python train.py --model="image captioner" --dataset="scattered letters and digits in many colours" --train_examples=48750 --image_size=64 --crop_scale_min=1 --horizontal_flip=false --translate=0.06 --tokenizer="word" --vocab_size=53 --encoder_arch="vit" --encoder_norm="rmsnorm" --encoder_norm_position="pre" --encoder_activation="gelu" --encoder_head_dim=64 --encoder_fused_qkv=false --encoder_bias="all" --encoder_qk_norm=false --encoder_layer_scale_init=0.1 --encoder_parallel_block=false --encoder_inner_norm=false --encoder_moe="top_k" --encoder_num_experts=16 --encoder_moe_every=1 --encoder_expert_mlp_ratio=1 --encoder_experts_per_token=1 --encoder_shared_expert=true --encoder_patch_size=[4, 4] --encoder_conv_stem=false --encoder_layers=8 --encoder_width=192 --encoder_positions="conv" --fusion="cross_attention" --decoder_width=192 --decoder_layers=6 --decoder_norm="layernorm" --decoder_norm_position="pre" --decoder_activation="geglu" --decoder_mlp_ratio=2 --decoder_head_dim=64 --decoder_fused_qkv=false --decoder_bias="all" --decoder_qk_norm=false --decoder_parallel_block=false --decoder_inner_norm=false --decoder_positions="rope" --decoder_cross_attention_every=2 --decoder_tie_embeddings=false --residual_init="zero_last" --optimizer="adamw" --lr=0.0011 --beta1=0.9 --beta2=0.99 --eps=1e-06 --ema_decay=0.99 --steps=8200 --batch_size=256 --epochs=43.1 --lr_schedule="constant" --warmup_steps=820 --weight_decay=0.2
Rows from block 2 of the text decoder, named by matrix and row number. Rows with one number belong to one attention dimension. Each number is 50 + 10 x the weight over its row's rms, rounded and kept within 0 to 99. All counts start at 0. After the name is the row's rms in percent of the matrix's.
# q: attention query (decoder.blocks.2.attn.q.weight, 192x192), inputs 0-191
# k: attention key (decoder.blocks.2.attn.k.weight, 192x192), inputs 0-191
q.28 084:47 46 57 46 44 51 38 44 47 41 43 49 50 66 38 34 48 61 55 62 63 38 49 44 56 51 53 66 70 51 39 68 47 36 51 56 57 60 34 54 46 52 56 46 67 49 51 40 62 52 59 40 66 46 24 61 57 63 58 63 52 43 51 62 67 43 35 48 47 53 51 33 46 45 30 59 55 41 47 51 31 53 49 49 30 56 53 33 31 42 55 55 62 37 40 56 40 54 49 45 62 58 54 64 36 55 57 43 55 40 54 45 46 39 49 48 52 68 28 47 71 61 40 69 44 49 41 48 38 50 51 45 53 56 41 41 54 56 36 61 54 64 47 66 52 58 51 46 49 62 50 56 48 45 39 58 59 54 46 55 42 48 46 63 58 41 59 62 63 32 53 54 41 49 48 29 66 57 50 45 33 64 40 87 47 44 57 48 35 35 62 54
k.28 084:51 55 43 35 58 43 45 44 64 43 47 64 50 62 35 31 55 22 45 62 35 49 40 54 31 47 60 57 52 50 57 58 49 21 53 48 70 55 51 48 55 52 59 54 68 48 67 53 61 35 66 48 46 66 43 42 51 40 58 51 50 45 64 59 47 59 56 64 58 57 55 44 71 42 56 47 60 59 48 63 52 60 59 57 56 43 52 49 15 44 25 64 43 44 61 39 27 47 43 32 55 56 50 59 39 35 45 52 53 45 56 40 40 56 58 58 61 64 47 37 56 54 54 50 54 38 61 45 67 50 53 54 51 55 46 44 51 64 58 41 46 48 54 40 54 35 46 47 38 34 46 47 46 39 47 66 47 47 60 27 72 56 43 54 44 58 21 48 46 68 40 49 54 47 52 56 46 57 48 50 47 55 58 47 44 53 39 41 44 46 48 57
q.29 098:45 67 58 51 46 31 36 47 40 74 43 37 54 49 57 42 70 65 45 62 51 40 63 41 47 46 49 45 60 42 50 53 61 44 56 42 57 43 47 43 43 38 51 39 64 40 48 50 45 51 53 54 65 59 62 62 48 47 38 33 41 42 45 38 69 42 53 43 36 64 52 41 53 56 61 50 47 56 55 51 55 42 67 39 48 36 50 51 55 48 70 67 58 51 56 45 52 51 51 44 35 48 29 74 55 36 78 43 49 38 49 44 33 35 42 28 32 40 42 54 48 59 62 48 43 36 54 44 54 51 67 35 41 52 56 39 56 53 68 74 44 59 58 66 37 59 42 49 44 64 69 52 49 55 49 62 41 47 47 41 58 46 53 76 52 53 44 52 40 46 55 58 55 52 47 44 60 60 51 37 47 62 51 77 41 48 50 51 44 55 59 53
k.29 105:53 51 42 58 69 45 34 51 49 44 52 34 54 53 60 41 65 70 61 62 52 59 30 54 51 57 64 62 52 54 49 52 41 43 38 54 68 46 57 45 63 40 59 52 64 53 50 52 65 60 58 53 46 62 39 32 50 52 40 56 43 39 64 46 44 42 33 68 48 47 55 41 57 48 36 51 57 56 45 40 63 42 53 54 41 59 51 52 36 41 50 46 41 40 67 41 53 34 59 47 55 59 63 29 40 25 62 74 47 52 55 56 45 53 39 36 46 67 50 67 45 34 66 60 45 35 54 54 41 55 58 44 43 45 33 53 63 45 44 47 57 30 60 41 69 36 51 51 67 44 66 53 48 44 46 51 68 42 46 53 58 38 41 55 34 63 35 59 50 46 56 49 72 27 55 54 45 62 48 49 42 52 43 51 44 67 49 62 48 39 42 46
q.30 093:44 63 47 59 48 39 42 51 40 47 55 67 37 66 50 42 25 70 63 43 53 36 41 56 54 50 62 50 65 39 53 49 40 38 61 54 38 40 19 47 51 37 67 48 68 64 28 47 58 59 47 56 46 43 51 55 57 60 36 71 55 36 67 53 48 37 46 59 57 58 45 48 54 46 45 55 41 63 41 44 55 53 49 43 50 53 50 52 39 45 46 60 64 44 63 61 50 58 51 32 44 61 54 41 47 36 68 60 57 56 37 50 60 64 49 55 60 72 55 62 29 40 48 48 64 42 44 57 35 57 40 42 51 61 48 33 59 46 47 50 43 56 49 45 49 43 64 45 58 49 54 42 56 27 43 40 50 45 66 37 60 67 47 57 40 42 40 62 31 43 61 40 51 50 58 50 53 48 51 57 33 56 40 41 42 64 58 54 37 59 66 43
k.30 092:54 53 42 44 80 34 59 38 51 52 49 50 23 53 45 29 46 40 53 51 34 50 39 45 50 52 63 51 59 49 53 57 42 49 53 48 61 39 57 71 51 52 39 50 42 40 57 41 53 56 48 67 52 69 58 54 55 63 56 53 49 51 44 48 42 66 54 53 59 54 52 42 59 42 58 55 40 46 55 63 62 43 63 56 54 53 46 26 39 43 46 62 45 50 49 30 55 37 35 39 62 49 36 47 27 57 36 55 40 50 59 64 48 63 50 59 47 50 39 56 61 44 59 50 54 34 56 57 59 19 55 48 49 61 51 72 39 52 45 72 57 52 55 49 46 34 48 51 60 45 41 44 55 59 44 73 58 47 63 51 57 50 33 53 42 29 40 70 61 67 40 64 55 43 34 60 54 50 44 47 72 49 55 41 43 48 55 36 53 40 51 50
q.31 108:42 25 56 38 51 38 54 49 38 52 28 33 59 41 39 38 51 58 51 63 46 60 52 41 46 46 46 62 40 48 64 59 63 52 45 49 44 39 70 52 39 71 37 47 46 46 61 54 62 62 51 68 58 37 40 57 49 36 59 65 47 53 50 25 70 41 58 40 49 45 70 42 41 47 51 45 57 44 59 42 44 58 44 44 51 44 40 40 55 54 42 62 65 53 41 49 53 51 39 66 52 39 49 71 44 52 52 49 60 41 49 57 41 57 63 37 40 49 44 51 49 41 48 43 56 50 46 56 59 67 72 36 33 46 37 52 31 49 63 63 44 69 50 60 46 45 48 39 63 54 61 58 45 54 41 59 41 60 53 60 53 38 37 80 52 68 56 45 51 61 44 67 38 47 58 43 50 61 63 48 47 68 61 57 37 50 41 44 44 41 51 35
k.31 109:39 56 43 60 53 54 37 50 48 42 61 60 52 41 55 56 49 50 51 65 67 53 35 56 50 44 50 53 54 39 59 56 53 38 49 55 63 66 43 40 75 47 47 68 46 49 47 54 47 48 70 28 37 52 34 40 43 47 52 66 33 41 62 67 54 56 36 60 45 42 54 52 54 46 35 60 50 48 41 51 52 60 55 44 30 63 63 58 45 50 41 58 50 48 50 55 33 43 60 65 40 52 51 37 58 45 63 60 64 55 45 45 47 53 39 46 59 42 62 50 47 55 46 51 47 46 56 48 55 56 60 46 41 53 21 32 64 67 47 38 73 44 71 35 53 42 56 57 47 56 61 47 48 44 56 54 63 54 47 24 53 63 48 47 43 69 55 34 44 21 44 44 59 44 57 34 27 65 56 51 36 51 33 60 64 53 49 60 50 57 53 42
q.32 141:55 62 52 46 53 25 50 53 49 62 31 47 40 54 48 31 46 49 57 57 51 38 55 28 48 49 45 59 70 54 57 53 51 50 51 35 49 49 67 40 38 58 51 60 52 53 42 50 54 45 32 49 56 52 46 56 42 51 38 48 55 39 78 45 41 49 32 51 63 64 51 51 67 67 45 32 54 65 45 45 44 48 56 44 58 37 54 66 34 45 47 48 65 62 56 37 36 58 71 32 53 61 37 64 40 35 64 40 50 65 64 48 48 63 54 53 47 59 52 52 21 55 60 53 42 50 75 32 54 32 45 50 45 38 57 44 44 59 59 48 49 54 47 53 47 53 64 56 50 58 40 77 50 36 43 55 44 51 56 41 46 71 48 45 52 48 37 61 31 57 38 62 50 53 47 45 51 55 42 64 51 62 45 56 40 61 47 45 54 38 62 46
k.32 115:52 31 39 53 53 69 40 38 53 53 53 63 65 44 50 51 53 49 59 43 59 74 41 50 56 37 42 40 59 58 44 36 54 46 47 65 48 65 62 48 59 50 35 58 46 56 57 58 33 65 62 42 34 41 55 31 48 54 39 46 52 30 42 41 64 57 43 64 51 40 61 54 50 54 52 44 62 46 49 38 50 69 44 58 50 49 57 54 45 73 52 38 48 54 40 56 56 47 63 74 34 65 58 62 51 60 53 51 47 52 31 59 51 51 41 53 56 44 58 54 42 45 29 58 63 53 49 35 48 59 46 52 61 65 36 46 53 45 49 47 45 47 69 43 52 39 42 26 46 24 34 59 66 60 44 46 61 46 37 49 59 55 52 49 43 45 51 51 58 38 48 45 41 30 46 67 33 69 42 55 44 46 69 35 64 51 61 58 46 67 48 52
q.33 130:45 67 68 49 55 35 57 57 47 57 52 63 34 45 38 47 48 51 56 66 33 43 53 40 42 53 61 52 59 54 62 55 48 41 57 54 46 33 27 51 48 60 52 53 43 37 36 51 42 51 52 35 55 42 53 59 75 53 41 50 60 27 71 48 49 40 72 54 48 59 52 59 44 42 41 52 52 52 46 47 54 62 55 38 64 50 42 52 51 54 47 59 44 61 53 47 47 54 49 50 48 45 47 57 51 51 60 46 46 55 25 41 54 62 35 48 31 50 66 46 49 62 49 43 50 42 77 31 46 51 56 46 42 66 52 66 44 57 62 49 63 54 34 48 47 62 58 46 36 43 61 48 59 44 33 48 42 60 54 40 53 82 65 69 36 41 59 55 25 60 67 62 52 62 52 38 52 60 53 53 46 67 40 43 63 47 49 46 40 36 64 50
k.33 114:65 47 49 46 63 42 56 53 30 66 52 49 46 60 57 53 56 34 56 46 51 49 52 40 53 40 46 35 50 49 37 52 39 67 38 43 32 50 49 72 49 50 51 58 48 39 52 61 42 43 41 70 35 61 42 53 27 60 54 66 25 67 54 53 44 48 39 32 35 41 30 36 60 32 51 48 47 42 55 48 47 44 43 61 50 64 53 40 67 45 63 32 54 64 42 49 46 42 68 46 32 62 48 36 37 47 42 47 52 66 70 69 57 38 58 55 52 70 50 60 34 47 38 50 56 54 35 51 54 58 47 58 37 55 63 55 31 62 49 37 40 48 48 47 51 60 59 50 45 52 50 59 57 54 54 47 51 46 47 58 46 50 47 28 38 65 62 49 56 46 34 47 51 41 54 43 43 59 54 45 38 63 42 39 39 44 64 47 57 53 64 32
q.34 119:38 56 55 44 67 62 56 57 59 44 62 44 61 34 50 85 48 42 37 40 56 59 63 68 54 52 49 37 50 46 51 56 51 45 73 59 45 62 34 61 54 30 58 56 35 33 43 68 42 41 38 53 53 59 41 54 53 68 53 43 37 48 61 67 46 60 67 66 49 52 37 56 42 41 42 46 37 44 52 58 46 40 27 53 47 53 52 40 69 47 41 47 36 30 49 46 50 35 54 40 60 54 45 56 60 63 48 32 46 45 49 47 36 47 44 45 61 50 55 33 72 67 54 42 48 51 46 58 35 46 45 57 57 51 42 70 34 54 40 52 55 63 65 52 55 72 31 50 63 61 49 44 53 45 56 49 51 60 37 38 60 65 54 50 57 40 50 50 54 37 52 46 47 44 44 47 63 57 36 31 51 56 41 47 56 46 59 52 51 56 48 49
k.34 126:57 48 40 66 63 30 56 54 46 43 46 45 59 44 65 54 55 47 44 53 42 45 47 68 53 60 76 32 39 42 47 56 53 58 43 55 56 57 40 76 48 55 69 54 50 40 61 58 52 47 57 54 62 60 51 62 52 30 69 60 49 54 47 56 52 52 14 53 42 39 49 50 50 54 56 55 36 31 70 61 63 47 36 30 52 63 52 66 61 44 45 61 37 44 47 47 58 45 41 64 60 47 34 44 52 45 55 42 50 61 64 63 58 57 56 38 53 50 48 37 44 54 54 62 42 40 48 58 48 49 76 48 36 44 25 44 48 54 40 52 49 44 53 44 45 40 52 66 66 58 71 50 33 51 59 36 55 60 58 34 61 32 37 44 58 49 48 58 41 53 48 40 73 52 68 55 50 48 37 48 52 44 46 50 50 45 51 51 49 47 52 48
q.35 121:43 60 53 46 45 56 55 64 60 45 65 58 44 41 62 46 34 60 47 63 55 46 50 41 50 54 48 49 58 55 55 60 45 37 53 47 55 62 64 34 46 37 44 50 64 51 66 43 55 53 57 30 52 59 43 42 60 39 29 27 41 48 55 42 66 51 54 53 67 58 56 55 49 49 54 49 57 74 36 54 62 49 65 50 61 49 48 56 32 22 61 67 41 59 46 54 42 45 46 56 38 45 65 71 68 50 55 59 57 49 38 45 38 38 47 42 34 36 48 57 60 60 38 54 32 34 45 50 58 49 54 35 36 34 53 52 50 43 74 33 50 49 44 62 37 54 50 49 43 51 51 41 30 57 54 55 50 60 46 36 59 57 45 45 46 60 38 36 54 40 59 46 57 59 44 43 46 77 41 29 53 37 40 49 58 49 46 42 44 67 59 50
k.35 114:59 45 29 70 53 38 48 45 39 68 43 45 60 54 80 65 44 61 48 45 47 44 43 57 57 56 52 35 45 61 38 45 42 47 57 56 52 60 46 62 51 68 43 66 40 37 53 33 38 61 38 53 52 48 44 58 49 39 74 70 36 49 48 50 38 63 56 44 33 53 49 40 54 27 54 43 32 44 63 52 47 30 40 48 49 53 24 61 60 35 51 55 43 59 57 56 47 25 53 50 48 64 53 37 35 44 58 47 44 52 47 54 38 41 57 66 62 61 50 45 45 63 59 45 59 56 46 58 60 52 48 38 55 41 58 47 53 54 38 50 45 55 41 45 50 56 37 51 56 52 65 54 65 39 66 34 38 50 66 32 59 54 46 49 48 65 65 45 41 49 44 49 45 53 59 55 46 40 43 59 48 44 38 43 32 47 61 44 67 50 56 31